Weights of a small contrastive audio-text model.
Model: 16.7M parameters, log mel input, encoder widths [320], text encoder layers 6.
Training: adamw at rate 0.0014, 21700 steps, batches of 128.
Rows from block 8 of the audio encoder, named by matrix and row number. Rows with one number belong to one channel. Each number is 128 + 24 x the weight over the matrix's rms, rounded and kept within 0 to 255. All counts start at 0. Numbers have three digits each.
# filt: filter width-3 conv, dilation 8 (encoder.blocks.8.filt.weight, 320x320x3), inputs 44-65, a 3 kernel for each
# gate: gate width-3 conv, dilation 8 (encoder.blocks.8.gate.weight, 320x320x3), inputs 44-65, a 3 kernel for each
# out: residual pointwise conv (encoder.blocks.8.out.weight, 320x320x1, transposed), outputs 128-191
filt.6:121130154132108092106117108117139144109142120085115132118137154132119144155132134119138130132105132129138092110119117127122100109150159076112152112147143147118127143139102121177118137119129127156134
gate.6:111143086186121129151096089124142100119086137137094086108101089127100126100092099124154116150119094139098132115107077124107126128099125119129085129159124138137123135147096117165119148121080177139127
out.6:112116141126126132125129158141134137136126145119148129144135156114129137107147130131115122176125087107124101143123144111129101048114077093123136086110081143114134100132105111121110106085112104
filt.7:140130119115104116095100148130110164133078164102074146127089146132133095138120112114106118122111117168100113100095143143110150106111161115132137133115158115150125123132091136110100127092137149114182
gate.7:119160136103132106134137111123161110126141110158158110131135115179122113156100125156140079159114129121111139097148130130146139147184112116107086152160124074146120061132143097126136141103099130113126
out.7:114132116138084128110160142138119149161112109097163083160114168127160169163101139174170091121116141129115122133142141152141126098127087112115143167139099133113177113114107120118106076131141085
filt.8:141116137149144127124130160128096137132128142130096128119104121143126146116138112122096138150128124100139115121115158145137090143105158126099151113070155119114148132111119089088136137108110122103121
gate.8:152154128154159131120105159113179154160163128113145149109144119118132132117103134124167131114143158112111110128153154150131100120169173098137141121150112182140105154116077128094098190132062124106134
out.8:117159153157119135136130152104125126133136120115136094120143101139147107088129172131106093141130101122160135111111140116098085076136126121128077077112092134147117113138136141107112143105093100
filt.9:116121156144123121099165179133142138147123133144160150138154158146153154120145135135125154113127159167122162108119146117162151170126084135117153125160129075148130100144156150144164106160156161110123
gate.9:127116100117068118088118123116146077098141097111119130127138096109100157076135102119141088121100123091127110087145126100095073115115103140161107150143089114080107130074118105112095115098132122120113
out.9:134096108082086099149123043140127103113126163097080146088077060137091098150127134102139153106134208164125158151158141159149217246144201177135142164169220117143101153134123127126118128131132116
filt.10:142135139129104136137121132128166151162085126114121115141142126093107107108142139135157132150166133146087108139143089171117143107130145129172118105116150115110167110116186121138170131082155116139160
gate.10:123158103143110170158133151129144130122103124136123129099105121157133174180105140146128139141113147170148122113173105150113099156121139102151110110120142123143116098123107126135142122094124155108144
out.10:142155122143137135130137155156118165131138131181126143153148137128165153154127101148122161112129098118127132113146142138113153096129119156145119134130133125067130121096101132121151147113157164
filt.11:131130093094134061149135083109138109119143099128131104149169081102083111131149113104118116112121079120115104145177146123138110109149135141103130152126116135116125119146100133156123125094070138149099
gate.11:148136134121154147157106132127149180148147167135162164111124146138134094129137149105142160138140142129149124156115132134121118118156156102114127161159172148138101159143135143171185171145140146123178
out.11:093150090131099098094101110125118096114105076126131095071111052129114109120120112108089057089183176131106089133161134145124121136200122143126074125138143129162096145190157155123172122179123132
filt.12:180098086166124117116108128141107140146057154133131128126102155118164105094073167139152110125131097151058166129111147165076127124127136185146099116125114100139118115134126147079135161107090126111103
gate.12:135099119109127097149087102129119143107137093128082132136109107130091127137125144121092152137118133154156150159095113114119099140149150175084124142146169122124136119149165128157209123103115153186129
out.12:103113143106114139074094126136156123119104128145089126164099105079119172107144150108131067143138128146148106142149144183115169128110106126141119096123162118093098113123092145096131147148125116
filt.13:166117124128132161166139091142106105118142147137144132167111122121144145136132125144115101159105105112134123140140144132107136096155157149148099141120126112096132133094120135105113150106096115114081
gate.13:138095127155073165107135120105146112105096096095121112097135118112114130093157110095137113109105121131119145101109090129109131119121108119124096138129140148096108162083122125123133160108132107143135
out.13:125144161140168142133137161113148170170105123158133107181156188122150118099105149110123096151125102129126111126090119144117105068114092104136107084104083153118133134141154135136107140135146133
filt.14:129136141096163146142162107142130103086162104115137124162151103093144169150172093148138125129131158119160071094142120158142073116128152135153138120104127086124140104123113113135138110140145116138173
gate.14:163177098123137148133118088119148109152106096120113116128115083154087106133131101121137091144149074168108095142117089151167104131143165121124132117138163106120168073122133127155118109122116121124126
out.14:139160116126094141141119112119089090105136151089145131106120101096136119130145125113072153155126084156132165105136168123127117100144127127133132098144144124076113128078095092124100134049091137
filt.15:107103121108156122112079127120126141122131124119127135120088156084126091127094140067124149125096105090108102178095134096119147148134120086090108080120093131153105103140140080124127102124119122095097
gate.15:094144140144099167060103135114114165113132130080132131049098160101121119107109113118118142115092128110104100079148150126096142154091147046128128107130139135140157127160124146144119122156114154113109
out.15:124129132147128165134143136148126133102137155133160154155175149167149126124112150122149147160158138128112119126121123085109086122111139102118095110094107162130127111119116137122122119103121129
filt.16:114133131129159113131131123089160100126159126092130143083168123135124119118169107089169123138152126092149090141111123105163119116121101109133136143130156182159130136175110152167126134143145126128122
gate.16:132123107146111137113076125152098130119086112134096129103101118180166183123111111176127141135108110126125130144119115091114105165126132175111130160163174131126150147135149122120117104103099150106128
out.16:142138152122161136137120140114103094129121130129124146134122128130122143146157105179110132113136112147136148118163128125135137169144152145118167160196114153130127143134176111117147159172121158
filt.17:138130128127106142144103114123101124099111119130106130138100103142105151062120097113099107110141142093110112126126111119120130129125130163120116152122128157139133163129151059139115103133156074150160
gate.17:093123173107142117083136085103088137097121126067121122090118120109165136111127082087109134091103132112129113113085156093132128120119104113091118140148132156147129118103134140161127094149115141152112
out.17:094115103148087106119132094141113146111146108116147106106108114136133122103096089116069103107131151121134114151121150128124114113157100129139104150145127125130152120161110124135131119117142133
filt.18:163154144142124118157083119126087170128122107125107122133096146138166105168111155119115143140099123115140142177150126136096168118119144142138131139144149161179154165143133153170143169159105180156135
gate.18:158125119112114112081148139150150123139157132096121113125116110104129113107131151136135114144142134109120134113141125119114127117143130131149132168160134137151124129114117160180122137110130122168156
out.18:161149117120109186134134123150090133107128102138115151129092097112108136121166113094111112142112119194131155111133120131089154141109126088121119147158135120075123085076097100107125153153095143
filt.19:132129135140142144095129150110140157121151170106119173070164130141152143111132133091112126113148149122100117115102163106117122149149148106133129157151128180153149144130124143096139130137172166111150
gate.19:109117077103146104119178142106160121123162106121179143115143112139148090140116102102137154111123088083127104092178106103117145156152133088082084143143139121158081111135132114121144151127110141156131
out.19:094080112131089097102102126177114117106090126070144112145137112125143178137118120161114104140136143152097136139107130109123139128131101110084120152120155123110152102120118126142151096109121130
filt.20:155114139094137149126161082129092144117154114122130107161158089153106122160142117090096134146126142166159109154111121137135140113112140153086162129135135099102176127136145111160093116171120105148137
gate.20:104128121154141132075160121113144134085151100132140151043124111143107178090139088129125161093117148082134094095138115091159097170163143099124130152115114165148117146106093105116076121149103118113110
out.20:163167138135120106164153140178139139120111121119143137130139125101118124159084134104125120090109135100112127113123131066142087138126148151100116157115098169170131158183159162156165133144125151
filt.21:098153159123130170080127092111150141088133157081133086108139103114122096101109116109132109095131136108109127080153110121136181106126183118135105162151139145168126147152083097110103140151159111124157
gate.21:155121118076109118121139106159115129127107096112125159164152090106096155162143120118096144152119142156132100124109129135116085090089105123108110170140144101096156135152188181175193126135173154172170
out.21:154134091123127132134138108090103144147151089126122100077087146121083125135158114116161119118094135098122100118096058108113097126100134115113118123130098099140102103139114132093121075159067063
filt.22:156152161105098141100125082114113080123105130122116083143119116111126088112107084121134094105136108153104120121147148132119151121117116118176112151124124143131142147102143149113133132150160122127131
gate.22:095118114125159132101175112099119115103110127112162109136139118109164113139131101115122123091139107120136172107160103124158159115110108087130130087122139085163111104157128124099122061159139111106122
out.22:129126114120110108115100088105101134138118153109134139134109103078109117108129144088099092106150167137123155146110103124130110202145160176099159141135148111159125158169153169135147140175106161
filt.23:113148138125157131141115142097132183166163099134123168119142134122084152141131150121145172108140167157129134134130184126160104109139143127118159096091117101097141114121126149180125116116094110140105
gate.23:120202119171152168145148125123146139148184138114169132123144094141163134113119110107141127115187126153139137108132122124153112115133156152141131168155169134109150124093141115162125144179140107153134
out.23:134126106170120147102144130120126133137126103123112103081102115146122109167143128127127132123130137129106104134136111112111137144129158127114109144122169134145127156134146131111122122149138108
filt.24:181136131095172111099128110189108128114113104151118110174118114093134092104137136178131124110146133125135119180078122152148139123117130196128099172115096098125095116145108169121134104166091092138143
gate.24:125116156134144115131115116128111113143124062131120116116102118150103129124116096114121099153112131127165113144117120109152139135157109137083124159142160116143148141108137136141132176144137192150105
out.24:136130088135085143092129115140154141113130108127112129090077144073120139124168116075119075148110097094101124126125120097107090093111127150134149098093133135108100112129103156143124126137097107
filt.25:112093159123117077153116100151112142142118096142093129137112124141087102152132123126102137118101144153145123123091114115139137142117116114085095128148119139133101144134144163134177127155178147147151
gate.25:101093090165154153144131148098096143126023099125116125127099096128135111117088108150127141091106111146115109099086123124116126080108150151121105120116146104116145120120154140082128129092126101096163
out.25:108147155162131124149122159166122185108179163142146155167156133109152139109127116156103124147105091068133093136090174109151097055107077110134112113100105097087140104099114094121129130099118113
filt.26:117153167138141152139148101133150136105181171154145125139142129141149129133173154151179139126176150100188189117165137134173173151139160160156142134075082116075079137076074094141107142089085082132108
gate.26:135095122134145093182171122128174164097145134143160141120170136112116082124161112141157141141128100140099101131153176134094109124123151177101085136119139130137121113124125138159168142123105138128144
out.26:119127108155124161126146133109133149156124117111122098079086152155105113156131147137144133103106137118113122136179130133123126137151162138136154163132142168196105176184165153131133129173155082
filt.27:146165151079121119147107114144134133104140136138110132153123126108107137140128123135114109116128141162162172153142165122144141108130116128122155129148125094152119137151119175173148106138156155144136
gate.27:101136124144120140131143126128117168116108141135112146135132153105131117102150141111140165110167127150167117132128144150143152132096173130176136125077139120065136127110130089124140109097110124114135
out.27:127100122109095181106116105120121124075140158130130187139099132080128110102115126081105133147139102141142150148122129112114124145119145148136151133138137118136128114107112126169154141122128185
filt.28:138133148147111094167122118169153114157137109148123118174153137110107130162155143179145134151158162168125141131129095195138131148110115129133138152127135134120106147109118162136139155146124139134072
gate.28:140178137137146150143134131134165151110124152140117166100153124181121137157128143126125159153109121149119143139190139116154143163142179131130086111142155133141135097134131110126152118116165136138137
out.28:146157119109122141135139105124144105129103129119126116075129120145117084177143094075111137113147113127128128122134138111129128123149147129159096098105168134129105192139131112116110157112138128
filt.29:158122120121114133129123150143103093144118155088119108112083126107152117185090135131093052149121131163120161146096126144138150106119123103106064088122091116114108147108101158100092112152133148133151
gate.29:142142124123152138115088102138112101120118124086093096122079090098121116105105058098112126110134133112127111113108108129103114137115111125115099181125102149127084141136083115141132130103108111106123
out.29:136121142132115113132134144161130125123141151101137137150143154093117146098110112148119116135083108108104111117082122121139113049074093094130115113117076124105137102100101103143123109095121127
filt.30:145154117116174086096136107104121115122157111114115184106113124161138127118110141115165128128146098128161120155109163121147108109133162171180140107133135143133123135138124118127156120155138088142122
gate.30:101141121143164167142146152130163143124130139128130157085117123141117168125101128117134139124138173130130146136138137112141098150186139116105130151161109149130102129114106122133116108085120140165177
out.30:117170121135089127130143078116079134136122110124134122119115076138113069122129117099096097087123167158100149108138116109114108155196129168097109144154124134137145159165174141137127157213105143
filt.31:129093133106099119158147115143119132094137101143168106100125129153131103127154125107118109126118145151157100147147126121090134129125140080123133125116117166097137174116104144157111108144126124152119
gate.31:134147097118151122104114138116102107068130102102069113086115107137131120106147120116069102112102087138197139143087128111164133087115105159128112144134133126164141134127170132123153104153114149143120
out.31:163147132102115138137111106091104122124119108132096101124116144087114102076127119087105097128108128154157153114090107173155155110098099145138122078126126089126112165123098109122131138111114137
filt.32:119092129103169091153108117138093106128169069132088139115127144106119125150119135145113131141086127149160110183081131158168106136094128118068128121138138118125123139197158180192147089157137153148116
gate.32:202100101116110134131142150139134129114105101148142097156140099152110131108152144134146139166131132116121128126152120137127131105134122159110133157111104096067134129113141155181129136070064089135146
out.32:108120163115095144109116140129105131112151149125151168190115131090130123076135151103113094148150122123137121126103122125126102121075119133115142081123103111107118084078093128128112124097092132
filt.33:125158120104163132139101158120147141133103136129157147141131159119135132126071144126160162089130124133123145115129119114105146132133120115158093138140114126108122116140145135152134130116113092096103
gate.33:138158164088169163118112144125136113123150110114103138121116134130093127161099105134122087121100183119126087143102161113186114129152120134088140114152092113137120087131128159144094096135114138146132
out.33:136120137081172116117107159126175121123141160148117152158149131130125149114162131155118154164114100111105098104108111154119155111097125131164132118135133116090124116094091088105102111124146126
filt.34:119120152127117139136099171090142160150131185150149152132083188140167096135127152138146160152164132115110170100138143113089180111143131133118112137129138108146099139138139171131153197126118138154126
gate.34:106119106112084154163123077132165091122151112165113080136118080162175100147148098165149089140153101127122134152188118114052119123113144150177092112121098122147139094109114111114099111070116103110137
out.34:123133129159087118160154090120132129133167117130152123118144126172155112137114125165145138081147171125126138135163122124129113130152143143133135140154122139161125116151160133138158127154125120
filt.35:126167135109132133152095104114122095154153123125145111160122134109124139151114122114114111158165124092103141139147089135122136131145105107131123104082114111094096097107115074078109134113141144103092
gate.35:134160115151156133157130117158133164116121136119122116168124146086134111125100113157143157091143122156117119143120127128146133094140146137153140156162169114124126171120073164151121137163071134166105
out.35:122141146177120149125148162132124089105125129081114108089135119135139106103079126136125116124121140137105134100133115100144106122125147126107087114128132119167114114139136154119122106088108113
filt.36:145085111156156123095117117147114123121122103113078111103089113128148108089140111147123106126122114096167109121076096134106116145106132153105110149099126136160158129145139104144102141114144073147101
gate.36:117139171135147150132129143145125109129126143108121137135152160113110149132103144117118128157108179120119158173121152126137142140104114104100135118166109151184104129159103122143154116179142152144166
out.36:126109084152171181078099135114160121120100095134121123128127156142125149131152135150137125134116097113132114108155121141096124136118127132147145150110143163131157146147131134124159138157163139
filt.37:126119117117079125163144125132113161091112130143125133178148130112113153122107120164126128147100149131105156097120119148113124090117156156177153160174148098103140128115101103106126130115099095094126
gate.37:126119102102140107081136193161137153124133096120150152151165132099093135117155154164115156094118148069116117105118151103162109143149131148109151209142128127092135129104112157131126111122117099104108
out.37:143120135145137116119107117126132104102115099135155093117125121133143126148107144135099122100142126130138163113143117105111128164161169167121150140125133146173116154161156172157183154143143169
filt.38:090118107112141100159090101149109118120139125149068093164125133105112101134127136143100111081121123141130139117101111124104123142116136105147084148146116118148098145137096170117145100145097105127141
gate.38:112125140135155146048138129114107113090098132094132120090106073121164146070105090131115137089108121097132129089115130112130150111128118122148099162135125152142142160107164122110119130134145082111118
out.38:111130157139108133079106136101144100110121127109122114136126112098139134115137133160101088136129085101140128127128120161136108099119100146147115090119136083115128140135110135110141119129117127
filt.39:140085112130120142167118136096158110129141134142137123153120123124127112133134135107133127163151109107078123140150108145113166095121129119110110123142169125169137158179166125123151181120175144135165
gate.39:141120109123165129103123143129109094139121115095100119131105138133141114118091085114104122113145094173129110075124119145121131141109114110097109149094139096135114116122124145119127093111100126139087
out.39:142121153136121135125134116135127110119091113132136116143145141138147123125105135123131137110152140154132153135139117123106154149127145150127151135137116143115129135131154155136145166132132160
filt.40:184136134123092093086124114142155139110122156092130133144161155105119137123149162151151125153153147109109183158151156114116096132161131161151153179185172127129095135116126182163180134121109168177191
gate.40:161132127127134139133144136161130122146144152156139122147146146170157127141123117164133109141117106128135142126086073153149163144129097127123095143143141143130138157162165164108122158167162112118115
out.40:125142131133126114160127099109078133138085100136099117100102072139076106118150115090119101075125191160142150158141104151147138200180134142118147143158141156155125158144180158134164163206105159
filt.41:131134135139165167151139158146149107111161153104128131123132115155124108142137107125164115152151128122135109128136118117155155148147153159152120107103128141134159099131114095139108063102175119133128
gate.41:147094154184154095150179148164187123189156118183159158161147148168126148161175137171195140156141142155193129189164144124184126157176131146098152117144130130148103117122126157181130134099139153149113
out.41:146117116138144112138133075126139121170119074142108082078141111167099131163142116164140166072094163152108123089165124162124162152156119116120116180162181131149142169160162122121171134193171117
filt.42:122188168165160126112128154106164141162141104102119126094124146129144145116119168102160124099206163176138126073136140136141146129153152122167159142112100136099102116086080148110080145104077116153117
gate.42:112156112107095115154108114126135098088139106138118124151170093145116115173107095132117161131125086160096094127127135111101107116112125143149102118166180074093136108108150149169190083129150119126163
out.42:128127111143152140124121132107167150152130093113116088097121151151100133105138150126089109114102113091131115134103093124118084108091106123131123110105107138157106115156131130109122090146128094
filt.43:121132119156171120121146149140155132114149157122163178115160158133136176128155158150164120103132142095151154102097147149186092122153159128099136120136100176134101152173109109174134121143108075131111
gate.43:110106159142127120093127101114128142116097115133144108081108120173135077090114124116135135121111148084113135121140102084094149142118142110104134146135128152126055150127050105113157110114112115130150
out.43:138143178129170127142121145119121149140134137157101126139125138129106108101158148126133121140118133127151114113120150169139158105096101120138112107121143137121140145097152111113122161126123109
filt.44:167117140155128140160122122119152154143140157152126159145124128134123133093166118100104157169117158094112132128148136125141099131133101137135151114118114140157126128127139096104133171116147135091107
gate.44:098176100158145115106165124104156130107150107115162138081161111121148127097156136110135096097173056096115090108143122116147118131167184103170113111129157133110169120099161102115102114147123100107099
out.44:123136130153156155115099145137116113122100149130123138151151123109156189135139140158115120181124057135161141119114150145107142078113100103147107119107129128066151059059035109111108119055128139
filt.45:098098102150144141138132135123150113103126140148177136096092131177157130114133137125128108137126106058129162147166120084091146121163117144095103115103130153141117136168138067125114130111147132137113
gate.45:109191108150104121116130120120136150170128127130143101086132111171152071150112137096128123130194106160112127106146153135128125141094153083166108133091122176132149165110132084122170166167100140120142
out.45:127111153122118119127122139112134114154143186097128154181144150134134138082113188107126102148143159150114153155137124136147092142105122132111145094125113149143106116126119132130095133112099109
filt.46:127150088116096097115165091140126115136094106127138111137143107137123084140135147137092072152151117143101078137201142106090080137139149128156078146134151104107129123101119147130131136101099184174154
gate.46:128112130143167119122173116129154141176150127105164129124131101158159127135119115113166139127125107152149158066128107163128167145134120087142139146132141131132111142135114157109134148139127097124102
out.46:137144088127141096141114124112107138149106098121161114097111132100125146172125118132131107104142139108143143151121126100130119149177155157111164157120126152149130150143156151139143130144118143
filt.47:178147123079117158159151125126155126133176148160125152166149116116123162155182087115114086139157138154161122176151150174130081139123186094151138128120134085131128114125141163167117135108124112157162
gate.47:129114147111143153111175099149149127132127105115134123122183097131121208139130094119116118125101163149138126130142107146138101182114133095126145131168155089145146099154115126096103088127134157102125
out.47:133137154133143133107090140094115111136093151157142116173137118106135130098120148131101122125149111137161161136147139167133116134144152170144132129139117130104116151118126118122098161116108156
filt.48:088105073090153145131096121124091086127125067158094109099133061144116118144104058126105108132072064130142124153069097062139104108132100113106128117167154133139112167166142137140112111154118125133117
gate.48:117151133169129105131134122129112114133138098158143102101143122174169122106116133172134130111107133127116171114137090114129173158116122148127095141138133162117092130123108136118141154129141134102132
out.48:127127161139097113132124150151119137114149138134188135163160147127183142146113131154127151134136132144132152134101144095115101103135111133133127141138091134120167099098138140150162145103119168
filt.49:137136129137104109121123122158141124172135137129110128149130126080103104162100131121136147191139113139120128158130125183118135123128136102146117094161148098140132109146139126134163138135148163128123
gate.49:116100165128117111130105110150134118150099138125103117133110170120146094171116128129128141111098153160153114108112142144122115166112063100122133170146100154137092140118112198146137141104128139120133
out.49:149125098123118146107117122134114100127101076158137090158113121113121109173096142116127110105132116137149143088129115130102140153117179112126088157115122128119156154151122171154136162141152175
filt.50:118167105121192144126153119129161142104187156126176127093109118126154133081114144151131124145186163105121153112160131107128101136159155122111127104117095137151118112151101084136129122175133102173141
gate.50:133161115153094136089136135121171159097113120123131159115138118111100108107122118122154144093151112113131093103127115127132109161143165090144080184159164143095177141080189161165197149116170137152158
out.50:157139136130126124120111133122102127123133111118129110127156127112146150152140118153101127151136119124146136120133121140138148141095119121124115133140150079119128132125111122098124120107121117
filt.51:124143134136114119147125126112127135123142138151177121142113129176154126124146147135106095133135144148145111126174166094142117104143156181110122127110116119129108128130086105078092125118080083110156
gate.51:181168124100139132148132130137150163134153106164165129151137110140114101160115109139152183170155111138115139145148164142143145142151156124087142126145140071145136104160115158180165150136085153137132
out.51:123122115199171095128104151119168159163145093149115115119147107154151158138106136198161151105124152082118078114123099132097102130158129144128102161110118122158127082143150177115154113163134148
filt.52:121119123165129142137141162100113121137119161131113145124138124132131147136128145114122103152132122146127147118117165159154128104124147102074129106123118150146145147163125110174129143138124139140153
gate.52:148120153123104142128107157116124112139106139117119138103103115182162147122128115129117093118080139112132137110127165115122128108127120131108145130141086132146114108141111115128084146119110117081129
out.52:138104129115134134116136133130128112160080104140189093165129131122160145197114136178125126118158116142126172129157148105097130161173162139083149175170119158123154155168159150167128148148149151
filt.53:120110160113122112109148159159141128150112149126162128124127148122158126123153168123124113125133160125122172136120145087123163179144132161094106172164124152188119113192128133147167128196142177166161
gate.53:109114128178098143155162123123157149133126153171143144102146153156119135106144138110170121130115110130123126119124167114119111144127152077150097130139146166110151160113140132149136150136116125134110
out.53:128139120143120110153128095128123134115131112124120115111156111155127132115126106108133145085146176138122144128138110133145121165133146148110098136133165088135112162140140114108145156145111144
filt.54:090114152118110099129102090166154144126107122149121103142110142126083089202120140150165114138110103123117130152108109121116165163140147112114133112130166130149173137179157120172135087156167126136105
gate.54:142130131147085175126111110107152151145127130108139145122113077152117149098107110102131139147146141120092114155126157117082107151145171107140109147173135148127160153121154130136155144141116159160146
out.54:129105153132119157140130139126133120097167160099164139117114160162130064113111143131123141147156116110130107127116151100142101101089160120140118115128105137166159123124164120140149111113146123
filt.55:166143156087090158117124126112110154097144137086096144141127116071107144100144082082107171148146156125131102119101137162146133095081145115108146122114131091116160108120167081148128136158159139125131
gate.55:139114136122145150110098152145128147120115132120127172099108130147112132115116112155117162099120156116102119131122177129141118144137146104069104155154128164156123131155130151151171119126121094113174
out.55:152124151134114135122128143169131145115105117129184123154110115128138147160108156110101106113125134153118180133119135083100106158139140115108143136122135140142135175165162152158163172144123153
filt.56:129176112172152136147119089095147137144140141150147126149132112144181131113108141116155119095167117130106132111139144158143099136117174079161109168158129154169148155147145148142145175160082131113127
gate.56:121129112156231146110160119126129158120133130122113144121119129127124123121116125143098145098110113103132070117111113138184134161183162128081115164154153142176141108179142116121107098137130097128104
out.56:112121132121164141104122132123129121092089116161156118147152136100156124121125134097077103172176097163156132129117142137096164112160149123129089093146127119108117122133127142142117125121134178
filt.57:121128130077114158106137163127113135116096131117100118139106150117094124145138147122107171098107132144185161080134106133166132129098117117067148145104118121126120112132133173158164121105142110147170
gate.57:112130124157119102162131081111119109120129074177148109129137104119147111118153092141137124108152093150143136135107076131133127131102097107113131133104165105081123161108146160128159109128129115112089
out.57:157134160111112137155153133125100142139132162091188154134139163124183107144124112143108147163125089128138155144123161077145098092126120141120142103156100119070148099080136084127094078067102118
filt.58:126138108113146124101164104135092128155122105120194127123127130117152132129147139134137133120140107165134127105112121152119130115122117105185143097125133081098120099135126128129112094202125090127092
gate.58:115117100132111128092128128129130119129086097089148132079097077106155116117107131153121127083130134126107108120120135106112124111170143119135073162161115147114129157095147182109141100120101142142151
out.58:138147140118137124151157063116126137176103071121135106105127119155118082192130154105145126092127141142101128106114107106109128163143145137111123158121110140190135164191198168142146136173129145
filt.59:163113108087124141125124143143151117126111108117153132161162117120099139166107104140164122116105119139086122128143125112109133114148154150118135173212184124156149129163136197167129117131150135167152
gate.59:144144135126127137070158142110186169134169152096141157093146145151115119118138128098158120111112094164115103093157139142140135105147169074122129116148162144154145178154134120144133163148121118127145
out.59:139126123114122108140115092101102145132109118147120128133098091130108147116147128136154131063105187152113148142136102143128116205128129165131170157153153133136136154133159168110148163180112155
filt.60:122102134140129106116139152106168119127129143112165130120120138138143111127156160131178116116151099115107143105139160099114137096170111134113111127116150133119141126147166157136175133116158101136121
gate.60:157145133167142152143151159122139120121147122141129161133166079134116138108143141126160108149160135135129129122127167151151138148099126141117095091094113098060160070100141110144119109124171119128128
out.60:111142137121090147114139128089100132145097134107093138128108106142129105065168119129143113139108125185139146111133122184124138111135083104140113094154124137073123098079109085077090116132091103
filt.61:147132151126144135136095141127114142104098144126071163159108160127123175163123122128091150083102130141157125173139130146154144143129125142131125130113145123129129148111135146094143105103137115096105
gate.61:106143099137085090132129166159147129169118090135137124147117128109157142137121143146124104112160099122129146142122103108096124163145122129138104145131160103092113108106161159128123127116126150149144
out.61:145162125114125154144126151135109151139161159133168159165125157139097128119139169104119126148119106120103118106115126098122077089103100107122134121116078145129124125113116092125074110122113110
filt.62:128104096153131102145122162121165128150113105138144138117131144128130156120117097122144132131120078161092119105096141144119063140145115116105141112144160100139161108144153109140131156125121164134117
gate.62:113123124103134111134154133155144112122160096122135119148129081084119121161143130123126103144145127119160140135148139133112126154122122073094116102105119100093137116093124128144116049131133112167131
out.62:107118162114076131107113126126108109122106170083107145146121048128152110129136134133112136138137141185156166141141165174138149183153131155142125133163174093081132104082099102087073110071084133
filt.63:120108145190140074159160114119151126159127145132155075121161135180128072151149179121166122155149115140109125132143133125142152107145102125137127094091086140105126154118103103103105142080082112118080
gate.63:174147119148131132111106144127133171122101162142125133140129163148129091102106112152146142132121124088156126136109134136154136114134163149128139134144174154091111167129110127160141169101131117128177
out.63:128131122117142114133109150100133134144120129115122108108160149164138113168149141134104126148164100097150098124123125107117095085128121111128099106100103124126102130141139090110095106104142119
filt.64:126099188112136130139113111129137100123159163115133122142132145108156133131151121121135123112115150109132135135137104113126182122147122120119125136130122157145097132142115125119139114131179126142120
gate.64:134162138145105081132151102128188145137107123148158140144153139149121116164123148123162148145160090147079127116189125129128124166141161097123116137152175114147082108147101174146224132116106170162171
out.64:144118134120124135129146076113104109150066099088129100133060121132144141109156132140134038105200130131112146093123099107126108154091179148081156112138090124160118142160152176108106139148065121
filt.65:154091138133147098130084115141092125096127125093095119106096148116114127099109127117100146126065090156133157141079105148136165145132121124080122140136191131138156111148145117123159095144144122106079
gate.65:162147109115065111113125121112167152130132113109135132111152108124117112098131116112142128151129128158144117147134152111108090082156144152150128104149160117128155119110143112136139151121107136158147
out.65:087104129088100089094098101108124079134119107119113111131150105109115130086142107126112095128144140121149118142118124184152138132160083130131092095131149091128104148149115123126168125139120144
filt.66:166098075141070118141134139136130138154092102131142119169127136085135125128135153140125137157121080100106102174128153138126101138155138141108136122126132093138164089118145152136123146110077166139115
gate.66:123147128151108175120109145142126116139112116136098134129119140130135120141090129146140113117127092156118167112069100157133159142103141135146093142133138098108114112137163131101135139129148133102144
out.66:139148147128088125147153125147119125165096135078127118127106144154125106146129124112145126100117149149121174120108119086151117163151152122106139167130103155135136138124154122112093132123118121
filt.67:069167112154133160159161145131114149144182133176154153125176119164130131144159132144146138119160117131182135147135143121190137144112133130173134093093085157063147149069107095147079110144097079130083
gate.67:135126175156158139145145106099152139130155124069146131078129161107132088129115074062163127118150125164132080112098117158130120110134148112115144129146161159117102127139114121163136130142109131161148
out.67:141160135131126128127119138127124142121133126119116098083112121160104103164130128128130143126095143117117122117136139113121117132156144138139095144103160137132125181139143108118137134136147102
filt.68:118124137138134167131143119114087114104100161090129111100114142107150142121087141118104097117107142126124146132115156119103146111108065143164117089103098133140143128101141102085111100132126071107102
gate.68:119119156122118112175087175139141160132139105138111134143120137114091118147113143125135173150100156123154151156116100108114182123137127137131143122149151110096105112101105150159149120105157150152156
out.68:145123159126138124133102127142123154129126159110120140148162152140107138114162125138087157150130116151146145113104100103121120132103115116101143164128128125115121110109115069100113135125114141
filt.69:158124132080134123122119101132093092144143132144144086150106099189130111165124150124090100142111138125117157177142091108108138153141125133095111152129135124119120116127128160141179141149151143146151
gate.69:110138168159150133174169126148129136163138147158126133144145144153142096158115096114113147117156120145143139128123134144140155167102146068147156155128140175139118186121109181098140151133130172108116
out.69:147165148131124116183119126144110157139097135127144159114112092130100120116101113108125116086121174114100120120148144088179077149143119158098142129108106189144146149139174134139148140154090136